A small image classifier, trained from scratch.
Model: 32-pixel images, arch vit, norm layernorm, activation geglu, moe expert_choice, num experts 16, patch size [4, 4], layers 14, width 256.
Training: adamw at rate 0.00089, batches of 64, held-out accuracy 100%.
Data: 195000 training examples, 4.8 epochs.
Rows from block 5 of a small image classifier, named by matrix and row number. Rows with one number within an expert belong to one neuron, the router's apart. Each number is 128 + 32 x the weight over its row's rms, rounded and kept within 0 to 255. All counts start at 0. Numbers have three digits each. After the name is the row's rms in percent of the matrix's.
After each expert's rows are labels from the 100 images, of 14976, where the router gives the expert most weight on average: "top examples" is what is common among them. Only what is clearly more common there than usual is listed. The data: simulated stained blood smears.
# router: router (model.blocks.5.mlp.router.weight, 16x256), inputs 64-127
# gate: expert gate (model.blocks.5.mlp.gate, 16x128x256), inputs 64-127
# up: expert up (model.blocks.5.mlp.up, 16x128x256), inputs 64-127
# down: expert down (model.blocks.5.mlp.down, 16x256x128, transposed), outputs 64-127

# expert 3
router.3 089:148078076069132103124094083141092183121078147126067126108120108117132159118107128099135101178088136146163109165171177171171124096144160135073146093222147110077111095096068137093146153158124155
gate.0 093:078069181149162166118102146140184129137149125154131181160131139134124031075110116163103185108116103110098074030124107061160134193171139108129102170180080102106118132129177111131075045113088130
up.0 092:065121106095131159122128117178184103158106138187153135095172098142117043156139107151122096118132085144162113082113156147153131128174131149134112142136069108119050071138097118169146085144122147
down.0 094:132121153130129147159117170180151139090062103143165080066151101131101088100137151162108111139155145118113115158129217128108130083123118133181123120137127151109164111166117173102131115169092149
gate.1 089:141125072124147146155143065155167146104126120125081143102098111150063105116120138078140115129129109120170070127120083119153172061155116130106180156161063086113086066081054126151140121152101135
up.1 090:118082143115096156123106131049101086124178100109137148117189113077113100163065139089132139084146189113121201101116144113145077174144102147176099141084112135207146107147151110148055157032115124
down.1 099:119113172164099134118102111134142110074056127101106120086088131123142114129150104170132119168098134085129115136129134088142146088105118104127126175168125132135071106132210139066152105178092107
gate.2 111:134114114132145148131112098104135078152114172113171193091141128143112057180156104126126115116095110080057151125128153147087132079103156117174100148084141172095113138165142132128099110157143100
up.2 105:110111153128121134126165159146165180087098097148125111116107166153070148114084138149103150095119110187191072117144100095161121186160107139107152113191097077149115091111147117113126107118118161
down.2 098:114200081156097152126133179142096098104107132118139133129090138110197166063071114113166169152058185160107138120136118094099134155157079182151110175113159132173099149097115149151137138153179144
top examples: dark grains

# expert 13
router.13 172:101154079095096097130120120114143089155129114132142124153145186166132195138111139162163134150147144144172180154189193145129130162070149181153142120169139125195120158130153141138142186126147156
gate.0 088:135127133156153140109134117112130178145105143154088075120079119114122132113108129081095133086088110151105084110092064097142126116167132106066087120176155113063142112127099095096177102216079124
up.0 082:150107091114078080135135119154143145177128130139151118107192160141130116141119105116087134147104098159128068176113113097122162125136152117138111168105164172123117174179097118175209148092138130
down.0 094:048088100105140103070169114194163124073167148133167102103199129132110143124129147139118080176142098054141137098166110101185113154150126105160097124133131130111150157175135111114133146100101102
gate.1 098:138198132124141118068172141114155072058140098146096128099042147164084124094174144114148093137120170108159056170122100122124116148118111125093147166084132081097079074119125113096178117135076118
up.1 109:194113132130076089128136149137173125136152104102160134142130081132115128123161121116106126122183110110129130082139090162092129086080115127176073122132100128134156255105142155167038145145158115
down.1 104:197080123155163169108160138099133076115149100129135142155112129136141136086120094070162098119093154105097120131117093106113097131126131149080122125079172111180172145095163148094118125141112179
gate.2 086:148155132118151140109176131096109111107151170117139118089053077129071121105115176115132078157132140098117082151104088173150090120132095136121108149058127128114111106137091128129110112147077140
up.2 080:130126129167103138121153130130148127143145197132132128163138103119160111134152147136112173146144129117058127140125120110112155123108133143171125124119163149145102140112098062158108104152235123
down.2 084:133112091156072131096146109084090091077101156098104127119137085117130130112122117131146096102116162106109108109099122110094109128120123146103077086097130109177092096105127139142134120143163136
top examples: dark grains; round nucleus

# expert 15
router.15 094:117101084116106178192199123103091106104102128084151147113113128143139085164124124125137113126079150091047143154111087120149130104144139149129128102089147127164138123065126112094092063168139065
gate.0 106:069172162137157175123157164143157100106106123113097158140126083121134085093136181142118138134127126100161146124083132098075131172184055094170106089119119121197121080075143154094096138144098065
up.0 105:070164157152157162106187197155146138076088122085089182128138086116147052102128176140103127126132130115162157123080133113105118153183085102165100129107103145152087086090149107081128126161120105
down.0 105:061122165130121097072163131116143137163090196165107146185121145179103163081132164172125125095106128126159192148137148081179155111174154127159123165112153174173128051113075129088132144143099133
gate.1 076:078171116152124188183091108159139173142139177140131158131183123112148089097148101079084177143129132146099155161080122091165154151195141103116118127110136120133065103165152051153119101126134167
up.1 077:143151123101157080097137141154141096091138122105129165126157138135173131219113112163052138153161087135126095047150115189114117179094140142127103176140093107103214149142116194093112106105135144
down.1 077:139067114118113152150167171123052087118134071058190117116093135129158169149095112042121079145128112121042088162188147130146070115099161120070124143155183092112114173182159160125187122125117160
gate.2 106:103074123107153143153134084069100150147185119053136161155130172161169174120151121187122136145140129122126209105134101123101072134126107136119148091182136186189099180117135138085140085135128112
up.2 100:167137135083157167117154171215104158120109146118160121140107145113149147164167142124095154120115117148134105097166138157121130184066169075067074078110138165130161149171168125137153119179151112
down.2 099:147121149121061162084136129081141117107141116115072141103117150161120094150154140148165122089238135136114115115139112132136087089147144114145088119172129141087106122111113095082181080201123114
top examples: round nucleus

# expert 9
router.9 101:117148172167180136078192139141140096170152106167121122141159120120077081101089134062076151097105162148144091100162161082040183097062114102092190081094105135141123135119216152112154074112077111
gate.0 088:082182117126109126173126106085109157111145175152156124090117108110128128168082117190113093145109049130127187191061181130113104093132130149124125124107091181137138122110117120125139191114129162
up.0 092:181093153140106124130093109153088130124099151084078129147134131072135119142157154104156128148116145127117153095181118120165115168094126119143083107114155075066121107170127115120102133128135069
down.0 093:131163124130175068102185138169125131099150107110109116123109069155145146080168156141110080182125120097083118078173092173151107120153136084121152118147181141134113159135091114105105133148087124
gate.1 099:103074167128160093107176160126147144196125103129181128129123112115147173123179169120107136110120150133117111133141129099124084117120170105178091164126132126135115160132124151087194181123104160
up.1 096:138099155102199207181122155058138131136075100142148128117083150093131121160142116155138193196109102141138079142129144120146074158109150061134110096130105124155165101138147052113158153135104199
down.1 100:173143130152096126094129120117173155095152133167141177150111139143093125110161161164099124086109106147137084086077125074126110140146133078118089154097100120108129111153082149138116166097083090
gate.2 095:121107153123061106164148101098134142142107156127130106133112097138156160110053111141141064182109146180119144093132083158169076107132170093100093057098105095120111109175126161097098128092116126
up.2 096:114109146109101126129180078142156122136096196188084111096150089141124129138081109126161082092066144132126141056154134068185090101155142127081124068141098143123092127114167143099137099094125083
down.2 101:161197110102126145087110150127097139086073150157136174105113094183159143110136120107136142139144119103123139169140106149077135094126121138081162093133169085106099157121167189120137080170085081
top examples: kidney-shaped nucleus

# expert 4
router.4 096:146107099088098103109118143084095133151098139135181132119151167164121174174181078141103144157086129163087170140155140165116188149064170105166127141155187156113120152138142090113174157194159129
gate.0 106:105189130124159191159127118127150146110065088141152084079098131131144027131183165105134085114125073056120102106111159116111148088106136133155149106169105119109125087126103062106127086152077103
up.0 113:195025125136107098109073068080129088165195125123104147148120105099120132144087157090150136104142169112121127138113144118150102143131144165127104182094158094163054116111119157165113138046150131
down.0 109:108138128122131123084174125105107130091165115076135178100115146196082147154125160133135174120108131111132157097136071159162141101158155088168139134102115088110160106151158171149123138208099124
gate.1 104:113150149128112075140167098113177150140131116184120138140152123121119117095092144125148131049165152160174152039152108118176112086120116123112124093142133153115100138150143137120080098143110132
up.1 098:171123102117130136149115131132089082110116072106053099118097142137111123152084154143158115138088136097063088161142113124120121097130108145116141152120106036124083108064092098155130103107123152
down.1 098:138116137130118177130125105190181147126099159152176108131151174157104086104111121115125066105113130150111101148141138078127138084171186113137113093154173165095153070119126100085170135188127093
gate.2 104:124107169140170170153197111097145140136133107089173148140085108117164089139139170053132159106109134066095137130154074043110115161120084114178185174126104136177105110093089133111140059151169096
up.2 114:158187106095136138139038158150151154156133183145124113069100113113144104109103097120126044173148073149120126109107195143109090112130142143085092096124142079104072140182103147143076201114075192
down.2 103:155151117156137138133142112178080107138158125107142095116147065091169167100141111131130156167214153161132211160132094136108126152138059141124161101129141162210079111176135134098128146060173143
top examples: kidney-shaped nucleus

# expert 11
router.11 072:179142041082158070104090104130096101130105130113168127110107167157113133084173114132178101155159122135114137132133168169139175141085175085116159181094145136110129141136125083113171171140177176
gate.0 089:115136100127129095149084093148126121136178100166130137105134133163141131132134161125117095111150073075100113106105060131169115105174079162128166145218154116156103101147071150166121110120077174
up.0 094:130067083109139069132125088105193188166132180140142096169143137142118109170186130140127138160123157134088091189136136148183129118149168064146109125112145159111152140126134114094173150136182086
down.0 095:188166092115174182159153140162151161070160094123114125086072181131159109166181181154150149168134138166099102151163115131143143095137207130092172173118128101082160070085088135126156165097127123
gate.1 105:116061132096138128135171111138075172168153154159096139133170127097162075173170103109115150091126124132044139117119159126112085102165116119127126103102069127127094171157121162158079097093065089
up.1 100:117037106098177145139157095152109137193134199195133138127138110080182101192155129163108162091129126139089108139134155124164092132143174087144143104137099116100083179146137100158097142095150086
down.1 103:103115157088143095108125143073154173187123098154185111118151144086133176146156162155082100163148141122138168183110154122143152130185145160160153098205085093114123127130123080121137157207138145
gate.2 100:117133090131098150161098099160067098119117129055113128133160066095158126130109092107081123153142122113126126198103107109119128124183069168122138162157152160177123089130082110194103125133160130
up.2 087:110145084085083136134070137175142123120136131068140140057111120123137127100134147127170114152099106145153139130097160133124078096174054195092135156123111152169194125141095084155117171163156165
down.2 093:153170099114099166126087143114072135164121214155095094088134076147116142142128081113102139118116132116163084154091164132115094128158155101150117055127118113095088147132121059145113138171155090
top examples: dark grains

# expert 12
router.12 094:171142082063067107110144087129172106139124186139081111096168124151187168148170103138136111130082142119056116158155115093144115147127162205087129149128151123128190098133067128107148142176167107
gate.0 096:089078093102133090155162092135141145216118168148114103117114081087133111114157114169159123096103164137105122214120133080160072085115165130143148092084090136108079128116120183150154111120167142
up.0 096:080068154126134083132100142101117141135115151142129136116114125113066146131165149183168092049114159108111135127108124100148103104141139130131164079158131137039141161134137124177159152173107114
down.0 096:106076104181157110134138132097175099133122177109126181156148082129115160070184151151122149109129131146129088115076134143135158175150122145164071163145184123137164130154139124127186152137110103
gate.1 098:192076137115142174153191146104148082124148110101147167141080104081106094153132136141189160052121148177114083123139176120148110080139095119114118112095142105056157117121105099153157137091156064
up.1 083:051120129135075121149109128113098087170218124141162116070146090097103089108119071105100152123119114120130111118137147077110172094104098135152145120185091154162106179091111126150138113060103146
down.1 089:159117138103110128168121142140135123152110221155175103139076147078155141122117096087134109141080161098102066139103162111134166131098099060121111034117131150131093180139141083119119156108157113
gate.2 105:130119195119129136110156127184136131121107138051182132140093158109092087072102170141132168072118169175133122114097136119155110117170110133134089171150127139129058071098125128104138156164139169
up.2 111:090076143079100100098100138114135120099110140110182222139153144140112150071156153187155148127115200136131161111123125146177102138176135182117119145161178139106132092121162176095157140183140125
down.2 111:169111088093161123072165106112129167188132079195163103116131148093087089207104184105092128133125146130118102125124201124100173141144143102121119143097098095115121141151109138168141141123082131
top examples: kidney-shaped nucleus

# expert 10
router.10 086:127114137085155119154116148138127147131123187112184136155160128163123141137162087157165189137134102132134131128139155152147088128129166139032081119155166182079100150171132082078133168174167136
gate.0 102:167135148171150159124114082147122149142153124079104100155137127096160190125141135056151123079155121182137166139176144145188106096125125221148149164123156104187183139138112123117117132098159175
up.0 106:132065097056103110115109200145111084108088185167148111036132129147107147126168053138168127156082158116094101127122122100103142139178135080143133059145162202090089169137100091106172115185146152
down.0 106:123103096121133176145144136125135131153174094120175089105087076139117119138168165068119131147104101137072125115134114130085104122131127036082108137068083134132110181133119067150093090092131137
gate.1 113:097140116121194148159112159117109119142172101114129171162125128164128169162105114124135191072187118132167140138136155190103112143102139166084131147077163140145110168133164132149066132114112110
up.1 117:119163130162144114145127121112129109079132081103101090172093131139125155115056163081166157093194147159138170080190097142124081138086084207130116146044144086158137099135135147168109113091052103
down.1 114:144177155147098087147148160102162136151112145094158133113117168170104141110122123180133156121099114161234151113138111156135146109142124203084150106193146169156172105100123131147119160120145138
gate.2 101:085103081083135139142166124113173115170135154163158131117160108084141131106135088168194148109080158114133112144117120088121144101174134158124204075122152140069138172113110212151112129166165075
up.2 100:160126180143149107124082068103068180131107123099087171141129132147166107150118154089059123148206106144151132080152109112109122157114148126170103206096089124173124111135134139080151102111130153
down.2 107:158205150211095140102083110175166166039127096145117086152138178136146112125081094172131106138105108111142081094192073137173169145133105111114120212184070054133165108115126132125111063110129179
top examples: no large cell

# expert 2
router.2 081:067101107115046124157064139179134162115098221185096091081147105136129060162160129140197088131114138090125129152098163109109053100118128134116132084177082091128058139130125141154126141114095104
gate.0 107:098066111065128106103167157058181130114209163131081158095086091147144158112186134140170119144077127160116161112125119103128104121130133168040150054085114094107128201086119230119175136118091146
up.0 098:167079133109066136191064084091094096143158097110096120068083101127109162132085105108191096130102122172139116185138129140153129038135127151124182121091148078063143083103106167117112174118083120
down.0 102:066123160173205117115162144128185180162131107172174111184125111104164117138153168126111121152116102138108177177153154106103200185097151117163133132107116157169043138129134112159102175102126131
gate.1 110:153162107132060044135005099112135148077115084105113130126090165103175131132141132145139108169109123108073149100111096137207143154182065172123148132139109078088128112111116133176066135101143166
up.1 109:123156155136135177092183133143115067144124162165112082128164076101117104106162115030130150092170170133160111097126171070060118092079089109126160102131148120146130115106125112140158063124101105
down.1 100:100113092113111151147141141163115110097062140150162115134190119181110144181079096094145164157143109073161115143183133107113154145061114104155125123160146193096119112113159091115143084155137171
gate.2 106:126128152177110060104170147133081109144190114110123094141176102125171139081148120073079107100170122114119129077128093144137106103202114161120106076181163150107179089089113142096118116129104141
up.2 100:143101101135156062081193170174100087113129131185097095133143103128092118091121124142103082106168064069155111154038142204111157103192133134102102099107153122113136133122087132116127164085077133
down.2 100:099108146134170128031144120154055131119114178166089108134132107128139106116131151132105112142114054077127131108076103169114122163156147126145112167103121132082164129145076187130128133148090094
top examples: no large cell

# expert 8
router.8 118:137128093064064093108153143092158166141142115117171153097099169159144174105130169182145057170138124156158180108170138168151128077130148149172131058138174097104125184173099190119109177162083109
gate.0 106:075120083191123114187141118103188133120140166135048167166145119100139093082134112080177148052106129130158114095138090081062142092067094181130138091125102076162150119151136139155088128128079091
up.0 107:099141098156113144159135087037191137131148107131092171155115139101162094097091150080154123062088155147161114065165127111088131078091107120165158134160062062177154133141129173167093133083082121
down.0 098:174168159187142130162118166058123105098054065104073158176088143144135119150080161154195128146134141181154150153126054165119135153086116098114120159113127090126177126061151088107118109142140071
gate.1 091:147081122135081075107134059162165118149143114110153085112124138124095149063133147160133093111120170095126113141175126147162148078152125079120104112130123071092086125092116140137181130116138146
up.1 084:090132143151180159149117171128125079119160114136146115177185104178125122154150072131117149056146064119124148136094168110093107152134124176116138137155121136174173142133142144097160106093116108
down.1 101:183147154102177183105180168127117152095071111149114131146093136145141171089145155133095151188125128135150129140119104148074117210119175178140090116113154097131132144142135196081103113174089093
gate.2 093:147105182111134144073190130209113085134113143174157040142161105190135098118134116130119146146200106126103105120154140118155098152125178136141085162109164166073130158125150160115142109131144161
up.2 096:126139158146062087127149109097143096143107134104180151131197123080115104120063141154108141096152152103119184086120114141124143141129097120207131098086142162141084182124179111142085129101131147
down.2 085:095104187100068158107107117142140116180099111098135146135168167113139078148111158153104098125162119137138088163142179094199086112083133178106049139165144163107103139164169057151121167084149103
top examples: two lobes with orange grains

# expert 5
router.5 093:106210094086173133121207160129137156091070166146089123092096118183119114102135107119140093077145119135155126037115074118119137095147149126117091111128124120128118142127099114106088110200077053
gate.0 090:138102207156168188151091080143097171109127124096132164077102084052137095133133158100076168132142118071092110158064132146156118137147103090135172131086132098133129092078129151091151047105182105
up.0 072:140077131155144147175188147145129162156180122079143141117135168116119130109109133151142163110104149107135141075117128152195170090167116126121096112127169097076158140066161148100119142144065107
down.0 075:159143122120133151101108069150126134123207124164141130138124124142138080098154108127116126092127128146055131087132093117166100110076105086169192210135147061121135154149109105106130083114065106
gate.1 081:166164120150136170142113131183104083087140107135185081144135095099180161094146125081128178163126152103123101129128103161118099141140127127124147186093165166131163116116075126144122139110202145
up.1 068:092180132076190149099147185072152098081110106115154125144126130104132093097077157136115161131125146143075178137093103136133147157186161167216116162120082117157149132149129105100093157106063185
down.1 076:102116181079166107178085096087167105106146137117109136118092135122119131135146128201156091139130177078122163117140120172184178095147164143179154127110139124182147138062150069171160090133076111
gate.2 087:117106139158123144203103115053174133177127111115131118134122101129153110125193133095161125102105133127113138078140133086113142081144122135170110136182125126137200100171119122150136118130116170
up.2 089:072172102188164191203142185139135113108123125123135129083117098112096111153103110112114137135100125069136145143105159151071164117116101095125132171123087151102148158090117116165118140076127165
down.2 089:133206084140129142113145140154123100146112120119102135195133139146169143156143096124137197132106186143067084098175095116118185136095110137111105132151122131116141170105057065121121093123141123
top examples: dark grains

# expert 0
router.0 080:071099087049104102097066100147091110073068169123120131082112139178105130132130094136149109136105138130133107108163123139160172117101134191116074140185153115069113117136118123120122148160170067
gate.0 084:108133121143195205255067116121117184089123139094121158110145124086158091147109097096093146151092097092121160122092138087159139130125094133106132113100061088167113096134134137133123113102117156
up.0 093:115162155099098056058189115173110101150130121153157120093114127152071130110188131153135142124105160140111151082148102136160092095167186138152100091133177159145172134177109109118063133168107120
down.0 093:152147154085143117142097115110095123131110076067080131150137170153138087140088104101173112134142083140182172116162102186091185147124093182135141157141137075175052100124154138103125088122146156
gate.1 095:182067119128094147125095086121107116153160162077174158096146087112090123135104130138119112142159180149077099122095094163115158072102129130160097210077148168077186126113107140136174134088117110
up.1 092:164098131139093132092139132179097130201156111083137108093133123095070126156103117161111176152108122087124139124108167128130166138092148136102143179089161174082143136128180087133101151117159081
down.1 096:152166133148107130136089147135132087123086127165094098146123046130128111091105099146134146089091155067134160117110140103128175099075123121147176116139097100167134059079140089170148209122149152
gate.2 103:166137102157181119127199120145158132134155127081085090114118123170171134118156076141113087113126110169116052175101117132060186113093140165087149108151180106102122108071107107083195090143168067
up.2 109:122142098137098091114204149179143102111179138155119080104111140158061173106156067166183107114156120152116110134109165144108145131084142178107165137137136100143096122091135065123134113107145123
down.2 105:106099120078145038113115130091153085172148110149156136090098135130068123097154155113121066168125187119102150130118159197123152098152139104160165088115121097119080155129132148116109163108084146
top examples: round nucleus

# expert 7
router.7 115:079090102098134174147130137126089157104096163149166166103117165168132125195150098152142129140157081096096148168135148107147059187152165113137108132095128184118109123086133106082174157129153153
gate.0 097:153175174172181145100076142179127124132075077169106114127118072119145071103112143126135123130219099115113101135111111103160131145155111088146105182140124105145055084089115103140124096075134176
up.0 100:156067114100098115115177109121146097204161133117110143143142152089182145100158115123125138148147142193131118133168142111125134109101158137127082103129094112135142163155121144113105126125120079
down.0 100:155132152145074143076123106107061109145112113077129094127115129062184138137062153102104122142118173151119141125168087150160092103120075120101118086108171137165134119117136173133114091160131106
gate.1 095:097147131186163138095159109137200151110090123098102148116119114107112165055096136077107074137124176167197094128103084114102203078131081194087167159113110053185137112082103161192103088061125082
up.1 085:152089130170104158167119114155125100141121167134163086138150046118176138063141163101094152100174151112088093107139141057167125151096083129166158150132111169115127130148085136147163112114143163
down.1 087:120129113143095166145139088110090098138114145116069107114169092095162047191147106186135153077139167087115130153099128155134078101118143095129077104145121201087127155099128118073138102144169095
gate.2 094:124152166156169138116101108205132135108083094168137106145139054127126100123128134107097102137186111095070093104093114098166150090169119123132134218123070121110093068056063104160090107070133179
up.2 095:144099108122082139145145138116142079178148165154121113121115141103181216136122122139135145130125151209143136136184135102133103108136117143139117092128112101135144173156120141128135152136175096
down.2 100:171141160172091148117154111101129125110105118140146154129112118117127115106086136124114118173139162114143163124141090115138092129136086096075109115095175127119170097090145153126110094164108121
top examples: no large cell

# expert 1
router.1 100:049165137111162117131132176109173192123062041127138128124050162159079114121128146184131082117169112096174159111080158177141146134123180127057126077154118069115096083144158166155091150136116094
gate.0 146:119124136144095095108139139101167160132116077164091094173102138110084091139079189167173140090098117109140119138078127098206121141193113128140126123148113097076141070096119104190109168097129118
up.0 152:097142140150120095125153148099199146123109083154103101142073171111057096137070185191167127074129101103152129150085140092190135161182132124140123130153098090076148074096122125200099167108127113
down.0 126:122151155175130104109143171141138125116113162167083091130075108112084118133169116162167138131081098150134127138055120157133162119190149125122139125111089124111096160089139128172119179164125098
gate.1 092:129151063127112166154109087204107076039124125156213143087106135099084049112129132088133100103160121125179063118122120137116091089143107112149156097093077147143108104146065109155153077118088110
up.1 093:140156095082139160133099146180134123061146165156125081126047170144122128108122123136145102178234155137188135158101155124112119111100146125080165107074139146140131095113125108098123136155097137
down.1 094:157108155152107141100140108118108138179132149170091110119102154085098064140130159127112188080087118165144107175091183114148103148164119136115117123142099088091169140124117085159205160098121152
gate.2 096:142137132188119150118150113162099047108080118171103096174139126057134038170102086077089156104101144154115071173142122105108167106157080104128119153122116139071130137113096104167081088085149134
up.2 084:124146099075098145117082086162120149136173166139108167056117145127122132088093097143140122194136122105150130147136078125126072124100122134133114129119127115191154182090093157161154128169152074
down.2 090:142162154105144123152169122074131162117116050083106116198087137140141071079130133143182143093084113168155158117160078087136152080146167181117167133173145103127139135109124125094153138132048130
top examples: no large cell

# expert 14
router.14 067:104059103050147135125119124078133135121138086138095126124072174162126120158081126162183125132153150154161168124111117140156111113143184154093145116072163078088121114026129146111123107104150118
gate.0 121:092188137116185125102147182079139123125159091112158145111128061166146097182097173131057110128103074108151193119043131148097129116178111116125133122079126176147155130122141172128081121140110109
up.0 123:142084119135067142157115087179127154104129149154114080118113218090136154111158057140154119129133140183128068116169099130189109111147155122100089149136137082089103118114123090136155092083129145
down.0 121:193129095129118142125081114123107151110158077113172092110056157098105147162124149099136097180128086125107067080167132136131086129079129093101144130130095067106106109108128094154082162116100128
gate.1 091:121101099152127139142145129160132163095097093136122042132161080091136097139084178096049111153143128150114080137134124067101157148131053057136141138152083135133101081093123072147121079082127152
up.1 086:108140111168147173183086118121154135125064164116099086153149174126155154177131101117117110131155143108058081174146103155159143106130139092133130142064095087158093138091099077154164103119128156
down.1 085:111069175140167129079122124086065151162133111174127122112203041104098104175213129134094095095139114113135145117053152081155126141134167112094088105139143170094104155171154095124127153126155145
gate.2 108:097107085115110193156090177076135124127147131112066109091109083104185145154126158160140112135098130115088157186078153119109131074172079140119146068154106168136089164085065122142120166089144130
up.2 106:149178190137132083084148089216127129121109128111152146166145143130055147082145102103115140101122126125157106066166072116152133117068160164160080172119149114158126137149160100060122072169113132
down.2 114:135180164162107138146065108101115175029113109130177156133081123117089113096096128128172106131153087122157111149135129100140128133101086151142132156160088079134146140117126086146096106118089153
top examples: kidney-shaped nucleus

# expert 6
router.6 098:127152098122145191153133187122114081114086158080117183134131158144138116152162120105146204154149125154137136111133152136044104155110128139171088152155155119141142133121138116145120115155147138
gate.0 090:196126137205084044129131105152097164141178093116110105161147106137138167117106195092106111117088200098113158102125075159157075145102071157157119128133153136161125146150110185169101111095121175
up.0 090:074123148102118156114161132136124111127136052129150094068165155122129110102163089145116134115156130128082095109097134095226085162170203089118068156109112097144109126114115077128172118111195152
down.0 094:091134064150120188152092162148135201170146128162106114126198163108095101137151081174115146088141095166123069095098164156109136119122163110166106114180107119072090141120084115066198127127157143
gate.1 098:122143122114156132175193138150210108174147115097187167110128126128158154099179138121170123112185138132153144086133080110146100109136133140141140124104100150128140195157064166155101077153139100
up.1 103:183110133135128116100076147096082130122121131124091104137122127140092076128033127128110125127048170117111102166144170109121135152108101159120125084183135091147142057083134110104115185106112184
down.1 104:083150157155132135141095084143088071094088186093067115165146141063161105167147096089085143108129100113117134126130152153083079114060097119095074102105059108149163097133141078135134107126136147
gate.2 102:095146087098173150131160121137167108110126101135139103105076127180100106108126128148136150172196070128137081194143179095152156161122167147041161131120132101138125040041092079097144131139136113
up.2 101:109142128074133187129148121122109118085135125126111103138127117163118131115138119132209150157183122099156150113150161084201122129126168153062142095115121093134183056096091087141128096138140086
down.2 104:129133155169128087105150109116075102128170166072100094183138085063106146107062170109157153086156173167147137133166125051168144155111139185160143198126191141123142169144116149188135149106133147
top examples: band-shaped nucleus